config = dict(
    arch='unet',
    model='image denoising model',
    dataset='rendered solids tumbling over patterned floors',
    train_examples=195000,
    image_size=40,
    crop_scale_min=1,
    horizontal_flip=False,
    color_jitter=0.2,
    task='denoising',
    loss='charbonnier',
    noise_std=0.4,
    norm='groupnorm',
    activation='relu',
    weight_standardization=False,
    widths=[96, 96, 192],
    blocks_per_level=1,
    block='basic',
    attention=False,
    upsampling='nearest_conv',
    init='xavier_uniform',
    residual_init='scaled_by_depth',
    optimizer='normuon',
    muon_scale='spectral',
    lr=0.0083,
    momentum=0.85,
    nesterov=True,
    orthogonalizer='newton_schulz_5',
    adamw_lr_other_params=0.00093,
    ema_decay=0.99,
    steps=17400,
    batch_size=128,
    epochs=11.4,
    lr_schedule='wsd',
    decay_fraction=0.4,
    final_lr_fraction=0.05,
    warmup_steps=520,
    weight_decay=0.01,
    adamw_weight_decay_other_params=0,
)
Rows from block 2, named by matrix and row number. Rows with one number belong to one channel. Each number is 50 + 12 x the weight over its row's rms, rounded and kept within 0 to 99. All counts start at 0. After the name is the row's rms in percent of the matrix's.
# convs0: first 3x3 conv (model.mid.0.convs.0.weight, 192x192x3x3), inputs 180-191, a 3x3 kernel for each
# convs1: second 3x3 conv (model.mid.0.convs.1.weight, 192x192x3x3, transposed), outputs 180-191, a 3x3 kernel for each
convs0.170 089:38 37 42 50 59 57 46 48 60 50 48 56 48 44 55 63 81 34 55 55 56 76 62 59 56 45 49 44 46 38 39 48 51 45 50 41 57 55 58 66 42 39 57 35 57 56 67 56 58 25 58 32 67 44 71 45 45 57 42 43 54 53 43 57 74 32 40 54 53 60 53 46 42 41 43 44 59 62 57 59 52 60 48 46 34 54 56 54 49 59 64 45 34 73 43 49 50 55 59 57 55 35 73 35 84 60 42 60
convs0.171 110:40 46 56 48 51 40 48 50 37 43 41 52 45 29 74 44 53 51 25 47 56 63 50 44 50 51 55 39 42 45 48 43 63 44 47 55 24 45 47 50 55 43 46 57 51 46 41 47 50 31 60 55 41 61 59 43 42 70 44 58 64 44 37 32 50 50 46 48 44 47 51 50 41 55 40 36 40 42 50 51 37 34 56 64 34 40 45 45 43 35 50 47 65 43 43 50 52 50 50 87 47 21 96 51 12 41 48 57
convs0.172 101:64 49 60 56 74 66 66 39 42 24 56 46 45 77 42 54 30 29 35 33 39 49 72 50 33 46 49 55 64 41 40 36 39 57 64 56 73 45 42 25 48 64 51 63 46 47 47 49 60 63 38 25 06 35 46 39 42 45 53 47 51 37 42 52 44 53 60 65 34 31 46 45 54 49 54 26 19 46 54 45 60 43 32 35 45 27 45 49 55 61 39 39 41 37 55 62 65 55 39 47 46 50 76 52 57 53 37 36
convs0.173 088:72 58 58 43 62 44 50 45 58 54 61 49 46 68 53 27 51 50 56 30 48 57 42 41 34 52 25 51 52 52 50 59 56 40 38 35 48 53 56 39 35 49 55 62 73 58 57 58 43 46 35 41 55 45 46 44 45 48 37 35 49 48 52 53 61 53 44 62 54 34 50 62 49 56 48 47 42 44 23 42 29 41 40 63 53 38 73 46 45 47 36 55 31 31 52 55 34 52 39 39 55 51 49 56 49 28 42 46
convs0.174 102:41 51 38 53 50 47 28 41 46 63 52 48 69 79 56 46 43 37 48 56 40 48 56 85 58 58 51 60 42 50 71 55 44 57 59 43 32 27 37 55 74 60 37 60 72 51 49 45 64 39 15 68 38 39 55 59 68 62 56 48 56 41 57 56 69 54 47 68 78 41 44 41 40 43 39 56 45 64 53 45 36 41 39 43 42 48 43 50 57 58 56 42 39 57 69 38 41 59 46 46 50 53 64 48 38 56 73 57
convs0.175 101:45 55 45 58 42 52 62 62 48 48 46 58 51 52 43 46 53 35 39 44 37 48 63 36 44 48 37 36 44 46 48 71 61 31 50 51 55 50 56 49 51 44 59 30 65 31 30 44 45 49 41 48 28 40 56 46 59 57 35 59 55 47 45 40 53 32 30 46 44 30 46 63 50 37 48 24 12 31 89 70 74 52 30 51 31 40 44 46 38 29 49 50 40 55 34 54 36 35 60 59 57 51 54 30 51 41 58 45
convs0.176 094:49 38 42 56 52 36 48 57 41 46 66 35 63 34 19 53 52 50 33 39 30 48 60 59 42 38 39 39 51 35 25 41 61 41 51 44 50 40 48 47 37 53 50 43 41 47 36 41 24 45 42 43 54 71 53 47 50 53 45 50 54 44 29 36 53 63 46 34 30 53 58 46 50 57 73 62 58 41 52 47 44 32 45 45 29 26 56 38 49 39 57 49 72 22 35 56 66 26 11 59 63 66 57 28 45 56 53 66
convs0.177 099:45 54 43 38 37 49 33 41 39 56 53 52 42 63 52 39 48 54 58 60 62 67 46 54 77 50 36 57 63 48 62 53 46 67 64 58 50 63 53 59 61 51 40 75 47 75 55 54 55 39 27 38 35 54 52 49 54 45 53 50 49 46 48 49 48 49 54 69 64 72 79 74 36 42 30 40 99 57 29 46 44 70 57 67 63 59 62 48 45 51 49 55 53 65 61 49 58 70 34 36 31 28 32 44 38 50 37 39
convs0.178 105:41 50 34 38 44 50 35 33 39 48 39 55 42 48 96 52 56 62 55 54 51 59 56 50 55 54 53 55 49 63 46 64 85 53 56 65 52 38 50 34 28 61 48 37 42 40 40 48 44 50 79 40 51 73 45 43 61 59 48 70 48 49 66 48 49 62 53 34 56 57 61 59 44 70 48 36 39 52 54 53 41 54 47 38 56 35 31 52 46 29 55 58 60 58 31 00 48 40 19 59 52 43 78 58 18 47 47 53
convs0.179 098:49 38 45 46 47 44 46 33 48 39 55 52 36 69 40 43 42 37 49 40 50 55 53 51 36 43 57 56 55 54 52 51 35 43 32 36 44 51 41 50 68 48 25 47 39 48 54 46 37 55 51 57 55 52 59 48 41 38 50 55 52 50 52 48 55 65 56 59 61 62 53 72 45 32 53 30 49 48 35 48 48 48 44 53 54 64 64 66 91 51 43 45 65 60 42 56 59 53 61 54 53 53 30 39 42 31 54 49
convs0.180 113:42 46 44 58 65 51 42 50 50 56 73 67 48 49 58 49 48 59 53 50 53 54 56 58 53 76 61 50 41 50 40 60 44 35 54 48 48 47 47 66 62 41 50 30 48 56 53 55 65 65 67 59 60 62 63 62 72 49 55 49 66 50 52 49 56 54 60 49 61 57 70 66 41 58 46 36 13 34 41 13 37 46 53 56 64 48 56 50 52 57 45 43 50 67 50 49 66 51 61 43 31 38 31 29 30 50 38 46
convs0.181 097:61 51 62 70 54 49 55 59 78 56 49 58 58 42 48 61 48 41 53 55 53 61 39 49 55 46 59 51 42 44 45 33 32 48 46 52 40 56 59 55 86 72 39 57 54 60 44 46 64 78 73 62 70 60 48 46 57 50 29 64 63 51 61 45 46 57 61 66 83 48 48 64 47 29 45 31 38 32 36 27 09 46 43 51 49 56 57 74 57 60 53 60 43 43 58 47 62 19 31 54 54 40 46 42 46 44 47 62
convs0.182 089:34 39 32 44 51 40 33 39 39 59 79 21 59 36 38 43 46 41 59 61 39 66 63 73 53 61 71 52 53 46 59 52 62 45 72 79 59 56 42 84 17 33 55 35 39 55 61 41 49 52 45 80 58 52 65 52 57 38 32 64 48 31 30 50 28 50 62 75 40 39 47 47 53 61 61 29 34 50 37 30 62 43 58 54 53 59 65 39 52 49 50 48 62 60 42 36 45 50 34 58 51 68 55 48 43 49 55 40
convs0.183 099:51 44 41 61 55 53 55 59 64 44 27 60 66 31 26 58 64 43 49 74 27 50 67 61 61 52 44 53 30 39 65 31 38 47 40 47 60 57 47 58 91 42 40 75 55 47 43 45 63 69 51 44 48 48 37 34 47 57 41 61 52 62 61 50 39 40 51 65 60 56 48 39 55 35 66 55 47 53 57 54 64 43 12 33 44 45 40 52 53 46 43 49 68 48 26 08 48 43 36 58 51 67 48 26 22 47 39 31
convs1.170 094:54 56 61 52 55 46 38 68 82 47 47 56 40 49 57 39 36 49 42 51 56 47 38 54 73 79 55 62 59 49 34 48 54 54 55 55 25 49 40 25 40 37 33 37 48 54 38 37 57 52 30 66 51 40 67 45 54 74 52 41 52 34 50 34 47 44 40 55 55 36 25 48 56 55 35 54 31 32 40 32 32 37 48 35 32 45 37 61 41 28 58 37 49 64 48 57 55 37 40 40 58 36 34 54 35 49 68 45
convs1.171 110:51 49 50 49 50 60 60 52 39 31 50 33 83 47 63 63 35 47 45 53 46 43 44 49 63 51 54 56 41 45 59 38 41 54 54 42 63 49 52 60 59 55 45 55 57 42 56 48 33 58 48 34 36 64 55 53 56 62 43 33 43 52 41 50 53 48 44 38 38 55 56 58 57 56 47 60 99 88 59 67 54 56 53 37 63 45 31 45 38 50 29 68 55 00 27 17 33 65 57 27 47 43 99 49 43 81 33 43
convs1.172 097:47 52 49 32 33 63 35 57 48 56 63 62 73 63 51 69 56 57 45 54 64 35 30 35 43 39 43 56 40 40 46 40 43 50 42 48 30 30 39 39 47 29 46 29 53 46 56 61 30 45 36 52 63 43 58 46 48 55 38 62 50 46 44 29 36 52 35 43 50 35 46 33 47 42 48 50 41 32 54 32 43 41 44 58 32 31 44 53 55 54 73 74 51 40 56 66 37 60 72 32 41 52 52 37 47 43 39 52
convs1.173 101:47 57 57 62 59 59 34 55 58 49 67 69 44 41 61 52 38 52 71 59 73 77 72 43 59 48 44 73 69 55 44 60 52 51 58 61 33 46 49 35 45 62 42 51 48 35 33 53 49 45 62 34 43 28 44 41 48 47 62 52 44 56 36 48 70 57 41 28 48 29 29 40 50 58 56 34 44 53 41 47 51 53 44 67 39 30 56 63 51 57 56 47 49 31 35 38 58 44 28 45 44 55 40 28 36 35 34 44
convs1.174 102:42 45 49 28 44 27 45 63 53 58 54 45 53 40 26 48 56 51 73 75 54 15 32 43 44 26 42 62 55 54 62 40 32 57 36 40 58 55 41 38 52 26 57 67 53 35 36 50 33 61 41 46 63 47 47 62 53 41 52 46 37 46 54 81 64 46 78 62 44 50 56 52 52 63 62 64 52 47 48 52 61 48 37 51 43 56 56 44 73 59 55 50 50 61 53 35 52 61 49 42 43 42 41 25 32 42 39 47
convs1.175 106:40 35 46 36 27 30 42 45 51 49 31 43 59 41 29 56 50 41 46 47 41 50 22 56 70 44 59 62 48 61 55 74 67 70 70 79 48 56 47 38 28 57 33 37 51 25 33 47 51 73 53 45 44 45 49 48 61 38 37 58 54 65 52 47 54 39 83 65 51 50 58 40 52 49 56 57 49 43 62 58 50 41 45 48 43 63 60 42 51 50 50 51 43 58 51 36 44 55 54 19 46 56 45 27 46 35 43 57
convs1.176 110:58 58 52 47 43 59 72 71 52 51 52 39 42 41 62 42 51 49 53 40 40 58 48 36 52 31 39 47 49 56 56 45 66 62 40 51 47 48 48 58 63 55 51 39 51 46 59 31 34 42 24 35 37 43 51 42 63 64 58 51 35 38 48 55 66 76 12 20 55 50 35 35 45 44 26 49 37 24 37 38 24 28 45 49 18 20 38 47 43 50 62 56 67 58 63 64 47 46 52 48 49 38 43 49 00 42 52 42
convs1.177 111:45 54 42 44 49 43 40 52 29 40 51 43 62 64 47 49 52 42 69 68 46 54 67 51 38 48 51 46 57 40 43 69 63 49 38 29 40 48 68 47 47 60 50 55 37 57 63 46 48 41 38 56 60 35 60 55 52 52 55 57 56 45 51 46 58 45 61 50 41 52 52 46 49 58 60 68 67 61 44 52 39 30 34 51 41 44 35 37 42 41 45 37 52 54 32 45 52 48 61 49 62 44 45 54 46 55 55 53
convs1.178 099:52 64 50 32 47 60 51 54 54 52 59 39 33 35 30 61 71 53 42 38 38 21 57 38 26 50 45 55 70 79 57 47 60 58 65 72 47 46 61 55 50 43 41 36 49 40 52 66 19 53 51 30 39 46 37 43 46 20 65 30 60 56 44 41 36 45 62 38 48 38 30 53 64 53 48 79 82 46 55 52 41 37 45 48 40 34 71 43 37 50 46 50 58 39 31 61 44 49 61 24 38 51 35 00 21 45 52 56
convs1.179 091:43 33 48 43 35 44 52 37 42 43 38 48 54 48 51 52 58 54 33 66 60 53 32 63 60 47 51 53 54 63 34 33 42 38 33 51 42 57 58 41 53 39 39 36 39 41 46 55 49 36 29 53 25 47 52 57 53 59 46 45 52 50 49 42 40 39 51 42 24 59 51 30 46 55 58 77 65 49 52 40 34 46 42 43 49 45 67 37 41 60 44 31 45 39 23 43 56 37 36 49 48 32 36 44 43 53 57 58
convs1.180 124:39 57 44 43 40 35 44 48 33 51 59 52 44 52 45 40 36 46 58 53 42 45 50 55 55 54 54 60 55 71 42 24 65 66 63 67 56 60 52 60 37 47 65 43 56 43 39 47 46 76 60 52 62 46 51 57 54 49 49 37 41 53 44 46 36 48 52 40 50 59 52 59 57 55 40 43 50 51 54 58 52 49 63 55 44 67 50 50 39 46 39 48 52 34 61 63 61 73 64 45 59 58 50 71 69 56 62 45
convs1.181 096:48 46 47 52 45 51 57 58 50 44 52 55 53 48 60 50 69 58 58 61 55 57 70 62 58 64 50 44 45 31 52 40 43 53 58 49 30 34 40 39 49 56 52 66 56 48 56 58 53 76 65 50 67 58 43 55 31 57 65 43 69 72 58 47 49 66 36 23 32 44 38 44 51 40 48 54 42 59 45 53 41 52 42 50 53 69 70 72 66 65 48 74 49 43 56 48 42 58 36 86 58 55 58 69 47 49 53 56
convs1.182 091:31 44 47 38 44 66 33 55 68 48 59 53 60 49 51 45 29 46 57 56 60 53 73 67 53 51 64 38 59 59 37 42 57 67 56 42 69 66 71 54 65 57 49 46 46 46 59 49 65 30 42 47 38 55 63 78 72 41 65 47 43 56 30 57 52 47 44 30 60 50 51 68 67 76 72 61 65 77 46 50 59 61 56 42 67 81 52 46 58 70 61 42 53 60 50 55 70 64 57 60 56 62 80 66 48 60 47 47
convs1.183 098:59 64 45 44 59 41 43 46 45 50 29 45 58 60 46 51 40 48 54 42 40 52 39 53 52 62 64 56 55 55 46 51 55 46 17 36 48 43 47 44 30 52 33 55 37 58 53 58 81 83 72 71 93 76 51 54 43 37 14 43 53 48 49 53 51 45 42 71 46 54 42 48 66 63 60 58 73 73 58 48 35 47 55 59 28 45 59 41 17 46 56 42 44 37 38 47 41 58 70 41 44 49 38 27 42 95 55 62